From a checkpoint of a small contrastive image-text model.
Training: adamw at rate 0.00072, 11800 steps, batches of 256.
Data: trained on pictures of board games with random positions, seen at a slant, 195000 training examples, 15.5 epochs.
Rows from block 3 of the image encoder of a small contrastive image-text model, named by matrix and row number. Rows with one number belong to one neuron. Each number is 500 + 50 x the weight over its row's rms, rounded and kept within 0 to 999. All counts start at 0. Numbers have three digits each.
After each neuron's rows are labels from the 100 images, of 14848, where the neuron reaches its largest size: "peak on" is the class under the peak. Only what is clearly more common there than usual is listed. The data: pictures of board games with random positions, seen at a slant. In brackets: how many of the 100, against the usual share in percent.
# gate: MLP gate (encoder.blocks.3.mlp.gate.weight, 640x320), inputs 64-127
# fc1: MLP up (encoder.blocks.3.mlp.fc1.weight, 640x320), inputs 64-127
# fc2: MLP down (encoder.blocks.3.mlp.fc2.weight, 320x640, transposed), outputs 64-127

gate.565:516436495513572504580511511462510539425455471448457524397442436485515498516422501562518541535423464492483483427479460574497505529520497490402498483580498462498515514487563446511532566452516469
fc1.565:574480456423582537470452594452570555451450499497550413428459482519510440583439545567460598384450498509424476449482520541496518565440514568521487524578458439465568475520531583450441465527534509
fc2.565:545515528524486495452516561443497549509456445464522526492446473449469528523606564589430454471607518465492519516514520547461556485449456533559492482508698507440583502517529484524497535528480497
peak on: board (95 vs 59.3)

gate.247:533432533511452441386525511432528519484539542504598518489590461533469461454537513488436413559509410436565456426469548541454467612538525567429495555427557564535452485462580470546535494530573509
fc1.247:593532550396585511423459438453545419531544551557576423471477530582495390473577495597476465493431487538414587444423508554451455594488503539547455486546510530419420415420443539539456545565481518
fc2.247:462475521585461539511538563503428505447492485504527550519539496425491527458606461532426442490565470474508531453526601552488557483448437512579451520517560485438509476529527456633476546509483431
peak on: board (98 vs 59.3)

gate.516:421455401580450442525591499462531557509514461405530480582543468470528557532598521482512560548573419537601559496530474475539614455500494467520430474563480484480539428585515478548399508465589528
fc1.516:527545576496588559424447549541477363466392531553430423446483499490511474440486537515444562561449562581418533549445549541545528396582546568536576457445571530417427433552484565529561478485541533
fc2.516:576460457506547470491560508506461495451459490497468400473410525525475400567364599477574497565374501447521583530464479454513498552558528488530600403504398413495554503484520492426493552527417486
peak on: piece of the second side (80 vs 2.3)

gate.578:614528501474574446506451458427553455511506537499455400478473422484461564565545442534490524473557551554538516466400453523528513535487488521418471393450469473484505574545494486516454448434401501
fc1.578:552607535443514451538408454445576441440455419517476448479411509552500470547464502458544507509435501550542517496514404483495475508515575555420520500374545491477466601563423532439430550467479545
fc2.578:462411552485503559475598471482450511557513456456507528440450531482450559463586571549572469519551494498536444579573575538438623534566494469475461515494582518469583540512465595506511474515520601
peak on: board (98 vs 59.3)

gate.298:549544531499473451453476425447386529582495471436548548462580517528539544502530443488373429523508462516542527548497457525523523501417557537494408439460563443524522484471522507522531479512444546
fc1.298:420531570494485510553444552392454519566470483576478420461495548524479523528557442548510445576468494498493475527507476521508509427528519548567444471579531476443590478577535484407445544527560518
fc2.298:494523478516452411429586505541422556456592466463519502537556439447479423567519554513440454547607624494512559405546528511447485521507516551529489444514473484507389551506529449470477546487486415
peak on: board (99 vs 59.3)

gate.501:570552523559531435536471461415441467565561471474460535460470489500421521489416581588454510459534526481533560531475466485495450404455554541549524446533455486476431464457572549371532389529446462
fc1.501:538614519493627569529463385516518436498567464553427531525547452456575504520458540437426460491543412505502547529503491512587370524526521532436480534491532486518532565482519481427559515512489578
fc2.501:460482568514508486388569434402433418530481557501547518433430572426443555419595569457511507601537511531502475534604524568452551425462440489467456475490593531472510470475584501520522407509453501
peak on: board (97 vs 59.3)

gate.263:534509480520549469424478529447409556588439459417522502494556480470528590543449579559417416455558557518541398454459480533490583502397561581479530549450448628481529439467542479521463555494538477
fc1.263:473483539483511508545541459564463497533570517425455549507441601565528555567435435451563464493410519539509484550409559534564477497460453559524547457475418464426525473450508468419471580436551457
fc2.263:506512505568450454440528575564448519529558488489565479544469467547480500554596466607417503470556507551412531428540540532514512485478495563535433479461571587449434417529545428516533553563519484
peak on: board (90 vs 59.3)

gate.364:563433496517508429422486543487493488502573558531454513541499494455446483534563605477451517545439551492564596438504541520511472495447459482572419523468514403486464507526493440481459518555495451
fc1.364:564504540507481499434502566571522488489503424498444469473484547522485573497513504469485594554409596512491454444548448513542481541464393432465439492549480488529533385464436396453528519492470493
fc2.364:521429484522543502432559530468574491454446493503556463446453535442467485444475497510529584578516469417437562510519436518561562500421518404523514453489484584583469557529503487534513470505459459
peak on: board (100 vs 59.3)

gate.259:508506488506480572548610468505495544480579415439453471500501496468431510451424570387486511585457523492562429526594563488417602487508591456604521456512417560490480577501470460512494532468411523
fc1.259:554587523482481523549473444568558531532444470504511364466530504505618480592487414410465485490439492469436532478508508512475540533465545427505487469449561442498478569568503512533450537415531523
fc2.259:547470598464557577558464505525518457527424444537434382474549600501557539492560426452572549537486411533533488566470625464563470469532569446494523547466588476524510586516442488534453479459546440
peak on: table (77 vs 36)

gate.214:523588495451450433545534436440411516488560434536521457539452468522414416443419555445527429598556504503463455567574483494437459438435492556523494516431410543439426550491566534474487468568470519
fc1.214:467427399473467502401515496568486549478495514430469587532538423471544536498477485488500566449500534553482470475523535546410493569470499512533514503551481525512637528553488549483451502476474524
fc2.214:545491521467602457486474520518507503516542471514513401501531535502473438415460495416488478451467508586534512470446501502559483437574474497425518513492431437530475406472444504524537417554473473
peak on: board (96 vs 59.3)

gate.241:569467494485551445446576547537422546511554580583502467588525377491493548496532459501540550546524563532552493459498510488453416512544588439459479468541543440543479514454569473507523465536458559
fc1.241:432578523501435529534550470516525412522409466509493466400544512549549621506580559502488430497420438474502560578414560479553488468433443462466578514520500472518574529523493422474487438491488475
fc2.241:514519672471553559490430502586491508524493441489498446482586569468496511623518417543497561449411465570518433484552550440478488497538504476407500429497424501441418538510413537450418488471540507
peak on: table (61 vs 36)

gate.40:589442539499478483421538510469513594416527528491494531537409478470465521407407606579414561437528576560414445447554497482444426467434469544523481503478486427514504427548504565486480448580524463
fc1.40:463501460547482571581518529579460419492505561520473480521478483426478470475500555457482505466431547428547491542504492415484470445436541522518441487466479573456465438581502452488462507455431470
fc2.40:522477585476535520588461478557405460538528505545526454577477609563554506496576429571599590439561487535450462500494490489519488530519520500430503518423518542554440429506567602453461476401553534
peak on: table (94 vs 36)

gate.89:487476551415501469418523500475480481472507596515546566493531490538574527510526435504563572517540568464533448560594472615477459414462417520489520449559536441556454478542464469470571446509547582
fc1.89:576433575427528421524447468499553542541452479541510549477499553433451534516580459545440539457445438479488557491509483504608426424476556420527553504484519499440480524475437466505414535452498482
fc2.89:477561423477433536481515489547586513469523558521581520534499465585529464501476437449411513522467514477454499433428411495573488519444594524524517578492456585504514474565554443503592561583542453
peak on: board (98 vs 59.3)

gate.151:534498471567515526509531457474502411440495447441526503548429489581528460487491510469574534565455520506414461572543479511498435497513549492555455461497526442544513452531521439518436489455523496
fc1.151:572427467469484561565542483382560487475469412566480362531525430597540544530496424552503516429418478531415549500552540489476455541598478516482546531552438512510472469555463561472454509503493557
fc2.151:579570572453563449513525489470495472505489408505460452507390378512541510537464513514522517490510443531482448563515566554452465434538461544446509462537519545505491569547498480437526514527420544
peak on: piece of the first side (39 vs 2.5)

gate.168:538612511555474522508585545561475549467456419401471531440495560542463461582452490517563534513541549420491496479502530472484557581446466552581588474477527550488541437490518562438568523539415454
fc1.168:469553519453440410528562487609448529422560567529603536478458523516469507459537577474406531495542608562452539470466463550424479504507470459533466468534516521402550536510507604419562487507502519
fc2.168:523492391507481491449586471472451499466415547417463432445470572518452395481386584409483545533477544445499545536488463507489554539519505466540542529511371479571507467502542574477495489598445481
peak on: table (85 vs 36)

gate.537:545537479518482462498519511538552508543510498458555439476471485588536499504445558534518468558431457425481494449575456534519622501470458509454478446515466564552505529558563477506563540546513473
fc1.537:510568483556393578412436520481519445484390559489591551443518521503476549469483437423441509529462498515442445455414515533466517565435463566604536416435531497447520440537564444428577489557539358
fc2.537:527493606485597514552488428448445489522484382505437440468507611478413495484523570518540410494554518521559526524522531436455518523588521421525555430523526357509499473443440591494406421455475608
peak on: board (91 vs 59.3)

gate.34:613479544442427577445546582528542455528507527460441506536536412430491581554488461485555436508486513537530463471598527441524462405423447519563482533551498430495469506503567436532443469499504445
fc1.34:587492545497553594513414513551476448456506535551423481492479528488413535499441479511538571515485461544598528520432509571467475477512502604520484596594476458475563490541425477460538575534557475
fc2.34:515551522514456538469497528519517505513532493544537450498542486471511550524534420544445483505546391519465420473496467491482483446455515558490446434541456624485482453575504493421493538536488444
peak on: piece of the second side (38 vs 2.3)

gate.483:392545448549556471434543435588474536476491426458516582481501540427416504562523508453444470569481559454506482596435570554449450525475457541461572448514490443421470540503458453518509488512533447
fc1.483:521523588429542499516576438536607429535484430577468567518467524491482478470568447530571456458491434541502593524461545411563523529561500428512431493560494533595512522543600410545483475562497558
fc2.483:463495483510404499508423527545510561440571576583548546579540437493563476526564495559430498475563511478475514413521501512502536555440502533565499481502579509513498466592510478533483573499544403
peak on: table (64 vs 36)

gate.158:485538426520437533459588573452546514501479410447404574470566419409532509583507508514418527509474538495581485582420536444503531525482470504480488449469500417453471537463438398559494534473425502
fc1.158:459476440534505581508503538420582472493516433412479504493501462472439447575480543536523559572554487519573475523474482552431512464527581620529613567572542384534605605463504445502550587550563472
fc2.158:492496540464542506579532410394457445517429423403498547558490515449426549484492545532571529514567482510529380544575523482387484485539502496413553481524501511506509551391465541516478435414507478
peak on: board (92 vs 59.3)

gate.588:481455455543439541524508524536532565484592426435446553517510463497459402438496506464533537490492504441446470494507519540456428446426582547466550479640500463471568529438519507553516578505503435
fc1.588:444489485406554463514437395479571450499504448575517497521535566468506505529576493562460484515444466567502542561566414400554448476499454387569507511495557609455405442597535534480482419514525551
fc2.588:496568597441559544543372577564483548477539506600541474571577449490563499552555354494432448423511475540505439434473520463585442508512471528520455517502552499507460479573471520512493543412531524
peak on: table (71 vs 36)

gate.246:492407517592526529471524552430478606467551575557516599472554453460434445430524559447475452536397556406536545533541508449494464483397431545468524567583491456602506449479496531519438437556448477
fc1.246:461466527447538436506491531474493450492540578490559512588594410478413409534519486497556464522514469498546456430499472451556543504541493447586550540508456407521503527574593507459448453509541556
fc2.246:447474531462455490485542512483453501552507509562512512535559529503532573427628457539530488498586436486535444458596567505521564484419518468506429557458656540498534440453520526512456444493532425
peak on: table (65 vs 36)

gate.351:529476519475548444490467497407454418474441513453475476424459543539513478565477578510496555488491471531432499480587500525516600516534560415544507429528501455562552477564622606574488437494523515
fc1.351:433478524489553444601484477544531486561461557420451577467447506526525552369497557436537505541503467483530436566499533444562498523386512405473566513450543595486507506523478505441575430508487538
fc2.351:457518506531417496511508517577551566484540530574584578554561509565545500548446419499412484480406521473458478398444393471533435502475553503516421545452433547463465610480513465498453532484582459
peak on: board (96 vs 59.3)

gate.533:475561526467419467602481509460403524477412535456475545403540498530494559497510523562445512464556441497511534508474442453465503487519486453563492440446385449506516524458487515539541546462540441
fc1.533:519571526522495469557600512599503561457444447488499520577479455475525481464481549544429485530510458528440576559463552528467562528358442510401452522563466522517554578528504452501474508477492497
fc2.533:553478419442493409506456556493513582541520469561458414441482569516439487590496518511600414398464479501524504408558432417572531498570447514643453412436442484469452442459533578489485516597457524
peak on: table (72 vs 36)

gate.450:517443430442487438455506515449548590419573431571458445491577529450455481529513602584523418499495476530565537464469578445603566560481585459545468483444455563513479451569517471459478530498484473
fc1.450:451618541475495518490577522597585456476384504438487503460431526503541450491418428537461455495549524476452478466543489502429504437508499446549426444567484494480491517393493597508501460547525476
fc2.450:434522490515418458497424551589503564454621561616554567546564476517519455537519433492477522434475561552491501391522417541576407489478451544518478548509439529518445466472538495499537549456555449
peak on: piece of the first side (36 vs 2.5)

gate.431:596602523432457557415464520551449461481453462493498421481536482433424488523533536523436522591525450549565483462624515554504463480536479439476511390473505486535562461582497513420436559595430471
fc1.431:488466456533533512545549454461558508593520485512467490464451528587473541499474411436525445436477519480450434520497543399494490465566556501481526558522438558556522500581467558514576400512557515
fc2.431:500582430537566459572494543486612506489516574503477539469472457576561528515476479519572579436444502541445469478470460571500463506493464534502508599424483506482532488509580489522584486474504532
peak on: piece of the first side (64 vs 2.5)

gate.37:555511551471430417513406445517482567532573428438490591497578431411548492571535514515526537532537557567481467454558426513465576442496508558570443523479483534424479444487558455490427440543446551
fc1.37:516517487494427550510524472469479564535517490598503431549496508560451412527456524559561490628567508518537495513480521567548449509505460543439450541464498495459578533430584587577423505598554495
fc2.37:429537594532538561438527394388450468561503457409459519457503508472503560458530485415415431584486451453550452546529559475464565510494553524463512462446545440407558590553430465527480535573499477
peak on: table (71 vs 36)

gate.405:491604506493576495450508542520517457418542399539554420480422549399463402496511478465499415467564499462425552490586426544487541440567474568517480424480440505424462571573443587431606550528444600
fc1.405:566461461496585501456466482542501542504471537610518542545454496528529486509509457437532515457554541537526530457552524526605442554437521444604577534583562592578508519468549473432455402489449484
fc2.405:459532434486457464510388436495562497446479531567494575586538432476505445478445551561407465491552587497500500457413441422473505508473495551531612503557506446534500489402536482546474534399439507
peak on: table (78 vs 36)

gate.3:475438469521531498454504522514394497508527406507558563473476473471482477577533572479513540510473569510526532527419558484467406511546570524491468432462578509407504463523555459503492503600471618
fc1.3:535506447469545581518441507488482438436501533542451489443499561514520541447403512536452460565535488554411571454545431433535514508518453517505451405518495559526471383450456581564546417561437476
fc2.3:530448454518558462534464512460570481523450556563472492376370471532543571481473448523615582492491409468445456548542516525517556403530476445413416490478513567552505514539551548536590431460455534
peak on: table (65 vs 36)

gate.220:506518498556494477519484450579471505426541519451463459490463523540384469471479443497411533422598453585505375543449430535449523512425431608467426511563440464437458402441472524547464486584419542
fc1.220:406535550515516463550427493388493486577600594578386542576565455553548502479610507480506489478371433479544468460534532442622463537568545531533538519493491469490427459561465493532485558470475542
fc2.220:494542548512500472531409576530499476563562530591546513591545444547535547574605412574485534477527499559482452416529587508525429535476539575474474472423568580467420492459450413488492563429545416
peak on: table (90 vs 36)

gate.155:591553439514504507567555539617565416535516443457501508484503547508501500526566487547482559552388492439499561466504521550558418474619548462427572558460462434482574535583496383518585547527516589
fc1.155:516516554624465450447475573494583540531546538502423527526531449446448460605559529538515451540458503532510484571494591476570515505516547439464481498536555440515508558602464434516448526579538574
fc2.155:504558583485517504508527428436478479562419439455486472438466546484431577504494520548506390533530481484548541552476500477458524470529498463530494491441490496544404563456418512407467404516454562
peak on: board (99 vs 59.3)

gate.230:505467441475440457428499442534474601513555550483482557484550481546473447396448469512527449540626443528523429432505524535439474474593530536441492561551483559560531583460541469487493432528564435
fc1.230:499456431535471575433467568546548490537408454503448525526561444453518425534531517525506511487418585452508492480559543515550531453332425537553549521528487509555575538486547477590461540474473484
fc2.230:516563647467536475530430501519418510512527433582546485509527557500531520584603422575544433392609477561519449434521475461461479473539495524497473474484513455448455469509502548452405495430545517
peak on: table (86 vs 36)

gate.585:453459439463428534583598392575511465530529516483530483444470456536533501540500511467490381496586496496583447525517555426564421586516479545513494479443544416479535585480560538539477567445486488
fc1.585:382418467523501477533429502462460438479521486500480431546541555428492474499457451474603445474515527440535427454592558518529560451483533406512406545445545421507427574492479523445392523442459493
fc2.585:506537486468582542573546432450503442548447480420429434427457540498449494529474609476515470582488466455515552590485538464457532548554593454455559481491525455472536568513465487487525511523479541
peak on: board (98 vs 59.3)

gate.105:434510503502425390529621584515491534454542557553507479453435461531528406470450556507518569540468504458496479451476569536443529519410547428488417500571438425528467507469416449542447496426427522
fc1.105:491601465484526555421508550519576525568448509491578462498558561473517441568486430572531563522447508536473581437491429518473529558502425490457487569555441500561487524471586443630544429471444576
fc2.105:437563407544449461528465537533544523468572522518508558585536388542546497535482449505517532402509520552491371436479417545485422488474441590544473584554446559428507468474548519567504554448551413
peak on: piece of the first side (38 vs 2.5)

gate.599:501531484442555473499486562542497528426547481472488538465435523575436479506481572475516545476417550496475548525440516578490512427481531411450611466479498503552479567527514421581576549516446532
fc1.599:506464525466470505424498423522390520451521520460476483479537508557418485483475514438510483578480512435574438463580454540441496581553495496457429586519438553578450517469549611442554440544525539
fc2.599:454550425456523508513493451524544524470500561503534522499562521575526434526353470372500521518381536497459510471497450467532476528497521477477535523511298489496465473485470517513505529493523504
peak on: table (73 vs 36)

gate.507:575564557559532527433541562502487513395479369473486517441533470514488430529425495488499560567437548493546452567599507542443545443449551496483528503581497558498491470628517572480544531521445518
fc1.507:511469490453558452517424455544475552485577480570505483507515515460541484435440486501510553460551604507512445415474481548567478565475466439524460475415487505436498421520546500389415442475543597
fc2.507:493531414503418511451562555565524510466552533539553544580576458552571454553501481505448584550448545470477566461515503525554468582445547554553513557466492586501493487567501437534553566553584439
peak on: piece of the first side (31 vs 2.5)

gate.420:485542489476365549469557524506539563506467485452527557564611504460539574580576488516410515486462602406484525530458450493522430451503470598459418508452582468501621567454433422517518520482506474
fc1.420:512494429533490525496433435539523427568455447459486496497452551497487467565499501480493469496550478559505562475459470507494457517521510422525572447531515521421493431455592605471534468494419563
fc2.420:484522502517460539474450545519471559550538568573497528576538513546509555505554498481477412465487527443536546460540537450589483615548439577557486497428585398438523508529488450504467533497583561
peak on: board (100 vs 59.3)

gate.141:580562459447562419519507498558465426520532450442500571454531427446385401453516532549455547467554545448498527558585468465469447547498511542570457494507531418503500550478596582464575497576509571
fc1.141:595463408447535490412554567447509565450575486481559438582440490511522445507425483454538573408571499522418436456507561570506569525418395482426549527589450593503543518436555499510550571551531444
fc2.141:531497419447589513516527454481510490479455543425456479421480540509478397496374566417590566494473553474533517512477411482472528529549437470432555525510405416514556478463499570535537463470467516
peak on: table (98 vs 36)

gate.287:511571545383472513500506482549514407518408566547505524442539547491484541489559453480452432484499474586530507472563448469554549451511538489524474402421489480489387503615571467465479522487548483
fc1.287:525564568476540558495396530570484476468520567413477413517469509406475525542529490486481516553456435552538558565416467510470531460542514423472534488459568464468426508540437485549459489573469521
fc2.287:529514435550522553454564559494552543470481514426519534465466528572524459416440561389470556518442606454476578457407429545554518542459469481549510512489422472520551452481491461482550462578504526
peak on: board (99 vs 59.3)

gate.54:559529495531484473503499521514438461530465416549491490577495574468504455472525476546428526507512500485379547437548500498575465502559550495484476402550549500430409504516552472507508473504447553
fc1.54:439542481511504565509500421498527426571517449516535526503452479424463527564583457452456437549585361538499487483521446518578458590539466574457576502495560525401506563488476466480546461515480555
fc2.54:551601561402599468540414427452526506491433445487456461431491496493420499586454609556564430427527529480476489557392429444432497500546486484489542454528472468484479567474502553460474497449461554
peak on: board (100 vs 59.3)

gate.22:475529522560529594467476529421568531587493510512464530527568419511559466454502474504471423501420560403579499449561580536541548566540484535525563462446538466457580539472459480483521457469478414
fc1.22:537425506518548476482519480554390640573525467457594603598469528540566519450544522532438411446542534519501479505536394586439434451404412519509417494467423426475492487560603464485478490495637499
fc2.22:530461412510508434508583488539607475465484468480474394437473506505491421482430491501541587511378529515451473434410469469538495440490542418482484480571398604535420445412521551534511477500426512
peak on: board (97 vs 59.3)

gate.0:437517513615546531494562446473474589408607429416482529545488497504504512485507582421563501545459399522514507543460526523476435463423528528485572573517457522569537531548493406430551497593433441
fc1.0:576410454603426517435568533448507560519510419540493489430531496407495411513400579496512503468480477419487457489559566458492503477477522452532490511480456419509473534462484547501472449480422404
fc2.0:440418511550514539438515427415485449562451475428487509464461534442436544486470575465493475598360482436536507590565500452418585541527583426374530472502523537499572545496469495480511482581438483
peak on: table (69 vs 36)

gate.459:506566554498418554487564499464618524479355427511541482491547531574552578563505570561504466451530532534391451462549453468565524590548537453545483478430456501464528550524511572397501552483630553
fc1.459:369545409584532523488464468506500457517532481484469477427562496408498543496541540485508456476512532578516461466533508408502489518527555436486511511411537502529444452434435538485569583438493484
fc2.459:522532591486562504497518478469421505541526525507457466531454525494437441453435591469545446558482504460536504553495553448486547561510526486569522427501546452534517517465464562410439426481524540
peak on: board (98 vs 59.3)

gate.513:597591523538498560461544518577471523443489473400487520517547568567526458611488455487486452423490521495517507491420445510415545537460463479526504509421525477528492548501444404530556593520467433
fc1.513:538507502505585483522398431525562506477499507503434515485481442505593557583462460384477513572478443527529507591449436599505481473536522527558601567453544475544539496428483496508449490440446450
fc2.513:527482583393558514627469465518487451549541445554470465536517545486515540545541434595528489504546467537467448534453531441515476577566621483484512482479574581550451470487429523440483440446523591
peak on: table (68 vs 36)

gate.147:604534449482491521465537461538528528480491501550509471446579478563459492544540512517566539552458435405579530484583494540469464472507517502540502466485478459595426454560511457443458477595453478
fc1.147:519535486442480496489544541560518502434472504527439501558451508437555477547577435531487587468424484457562531553517494500579546529482494542498553549560562462598504552451494433507548431531574497
fc2.147:525487542578441515441580522474463472539491434421502567474444455455484550461598553571443473590610463481531525551527560556482532493427492483567472500472668538476547543526479469506533492552487490
peak on: board (100 vs 59.3)

gate.399:494509524573442507491458404535460549520514423456550595486513479443437412459445576552436470480571491463545479492429503504473568463498511547570508515465491514521587544578470492544506498470514416
fc1.399:502503467527450382490567461424522433546602509532494454570389490577526583482505485509450497549553511457500419518517471425529487441512545524451460449445480486590446555503449406494505417432416457
fc2.399:507516416582501449483484494499499538466556533530566582527512460498527508452468470543468581428518529572475430472458422497490426369465465520519473558519497511556456501500519421564530487393564414
peak on: table (60 vs 36)

gate.554:505503432507479551483555415474499558437481468427583514444556578603536566420558483528494500489440490505522467456557475480448553480476486541588577489452445541460549452474524532579561462537485409
fc1.554:497529545510466573471472477493464502438502544470542433493571500526476458485517422424593544497454399466501502490490587514607578458466530393551612425530466527494458513497478523513518446597432463
fc2.554:558523548466615506521438429435482479517442474398479462519464613439357542561473597517525444457501514489512582592484527426506539555592442508489561475468549404490535435524493498476480432504466634
peak on: board (98 vs 59.3)

gate.536:572544494481532456520532560611425469411545488439501419517559571428393500511415636550456516453527490494555473477563533437507537498496456427547524404513439451542401529468504510501420461460462591
fc1.536:597521473434527410442528505589565408506491395458417500519455500398470395446530437469491545513455514553579514504516479509469494478484546487506501507574458503539543488473473461543474455596499505
fc2.536:526562541538501498447535567482482485503449426441500450482453477437427431575492513451460387489567557510529562431532451517503475402613536580570466410509473515467414442496531473429490529586473434
peak on: piece of the first side (58 vs 2.5)

gate.9:519590578588486548450498552541555419489518424411449448523462618523598559537443511436503504499512531531571560502462512461553462445474429488500470501515486531523493470629437502548562428535465463
fc1.9:452491582501519619483448529516605552441537566426511493437421464492479499520466488448474529440467442551506570467522566440469536468496512485524532571407568485415585570480493448522524523540510473
fc2.9:510480563461512560562520484535571546513483598492466513454529553556546507457502400508576539520438556473504437492495472528545509540481562418471557564500529566595548553553487584588455510476519462
peak on: board (99 vs 59.3)

gate.491:492575478585424547500587514428458499441577460444538502506447499570513495512433508458585450450438497422461470486431517532451587560537506479516488486516420432531482526621541578457541467478470410
fc1.491:443433520469528545459400514442574541425506504536422548538501426449574478428538438510533518499379476490496475452516578450477499455556500528553483450513462588572492433451559477578436518419474555
fc2.491:417524470528450504473442498526513517547566573544572674582564432472558592541605403550425434519527501531485474429585512545519480475476476540513444581446573563462486464568560437590553536468573453
peak on: table (60 vs 36)

gate.5:422427500538529538364608451473465494513528453408531460536529393500467525515452548439490528540549533431523452540501525523349569551477553496414456479607494492569477532439510455524443466463486469
fc1.5:450378493558570479496560472550522532450611542412461541488445484516500423418448482386468504499524548535474448488505505537448507521485595564413482502533440486464480510553490612589573572477535524
fc2.5:455531377539469472465484532491547537465533535468519584510442429492423424552351561409421451540405546462473551453470417518463534515565488545443529453568369473449477506516546462486541534591443566
peak on: table (61 vs 36)

gate.192:495473495555567490508509434498458596514483426437495474471509563515394528553422497452480509421545526549523462442584509474348465419445424564537512474589524535466499609531583581487477532573529416
fc1.192:399476496468435456535529471562492521567502522623467511494507381545454411518496497559491424605400468454575578552566527502458415469511540503532521565410530409427471555568528435556491548442511494
fc2.192:420497452471482467545454574503512468529604592568521568590551488516529530426599381586529518479502492516481444430544535530510485475441480485503425525479608526525508399540520500563454459429517450
peak on: table (78 vs 36)

gate.481:443470529513520549424469387460558455442476487528496427447576489544473426496438534512452411484504476464456474454463475421474442540446545453470429492450547463491472497457455464602530407494417493
fc1.481:368457471551464444438523544603534522489489545501495453430582490503526574508620456553534498491414543479495415507456487429621508449451462532479516463512477552501492533484453557471565487477567552
fc2.481:563539571493517496557520458432477473523518419474425443561414517465462533544492533529534395465547466539526470528522548443433526521615514567577549406478553457427525454510484547476426496552462479
peak on: table (68 vs 36)

gate.83:482488455523493580418536430554495468533517455478556506547560409505519573499556558468535535549442445463487454483557578510486489570479511567549485572492522447565512527504463430498438540487482398
fc1.83:506446465539467556453497505526565487606568599473523581577553505577527442538482442412551561522410517565487496486581502529537386593512565604556527508451542426531585495433498477545514586508552468
fc2.83:516522519598473435481557545477608444524480546456502510372399409518478559574526548567595574565507447488445410595548563571444540454498427503413473468474521636461500539482481468551587542484463439
peak on: board (99 vs 59.3)

gate.231:544496505485480566505544472472510500542411560486453484450538470447478499444436476490542526433485496428555586499533388404454460423548458557541504535503448435420535531535515561428553548545579499
fc1.231:481493547512482547506446452477505466515468614479480394501476425550486511502569455473450551505566486431582588484483380427517408490513497419519469448408489489567512615511496412460427484494533522
fc2.231:472415516543527473532538482443503509513468472481508476465492514434410566414570569526524453454577485451518514546523562531446560433528457471404467576568585471521563495499501448558579443449482562
peak on: piece of the second side (60 vs 2.3)

gate.45:497538507536533531513476418486462572418521438464503494479512481452498558452486559468475543435530471566506554501568538486530564453447438491572461482497457529520452411557377408509564554534423504
fc1.45:472453532465511459569504453564443565570473588534505553521587600512494464389469495461471531476480472464491509486564541548469527568489491514573437499522482530562556504582429579603531489421537583
fc2.45:455502441487440473490490534474501545490502650572494583490513535577521511481548545539546551504524558481480461512578554503502544433414460476475445542490574551615517520504518498596522404421518480
peak on: piece of the first side (34 vs 2.5)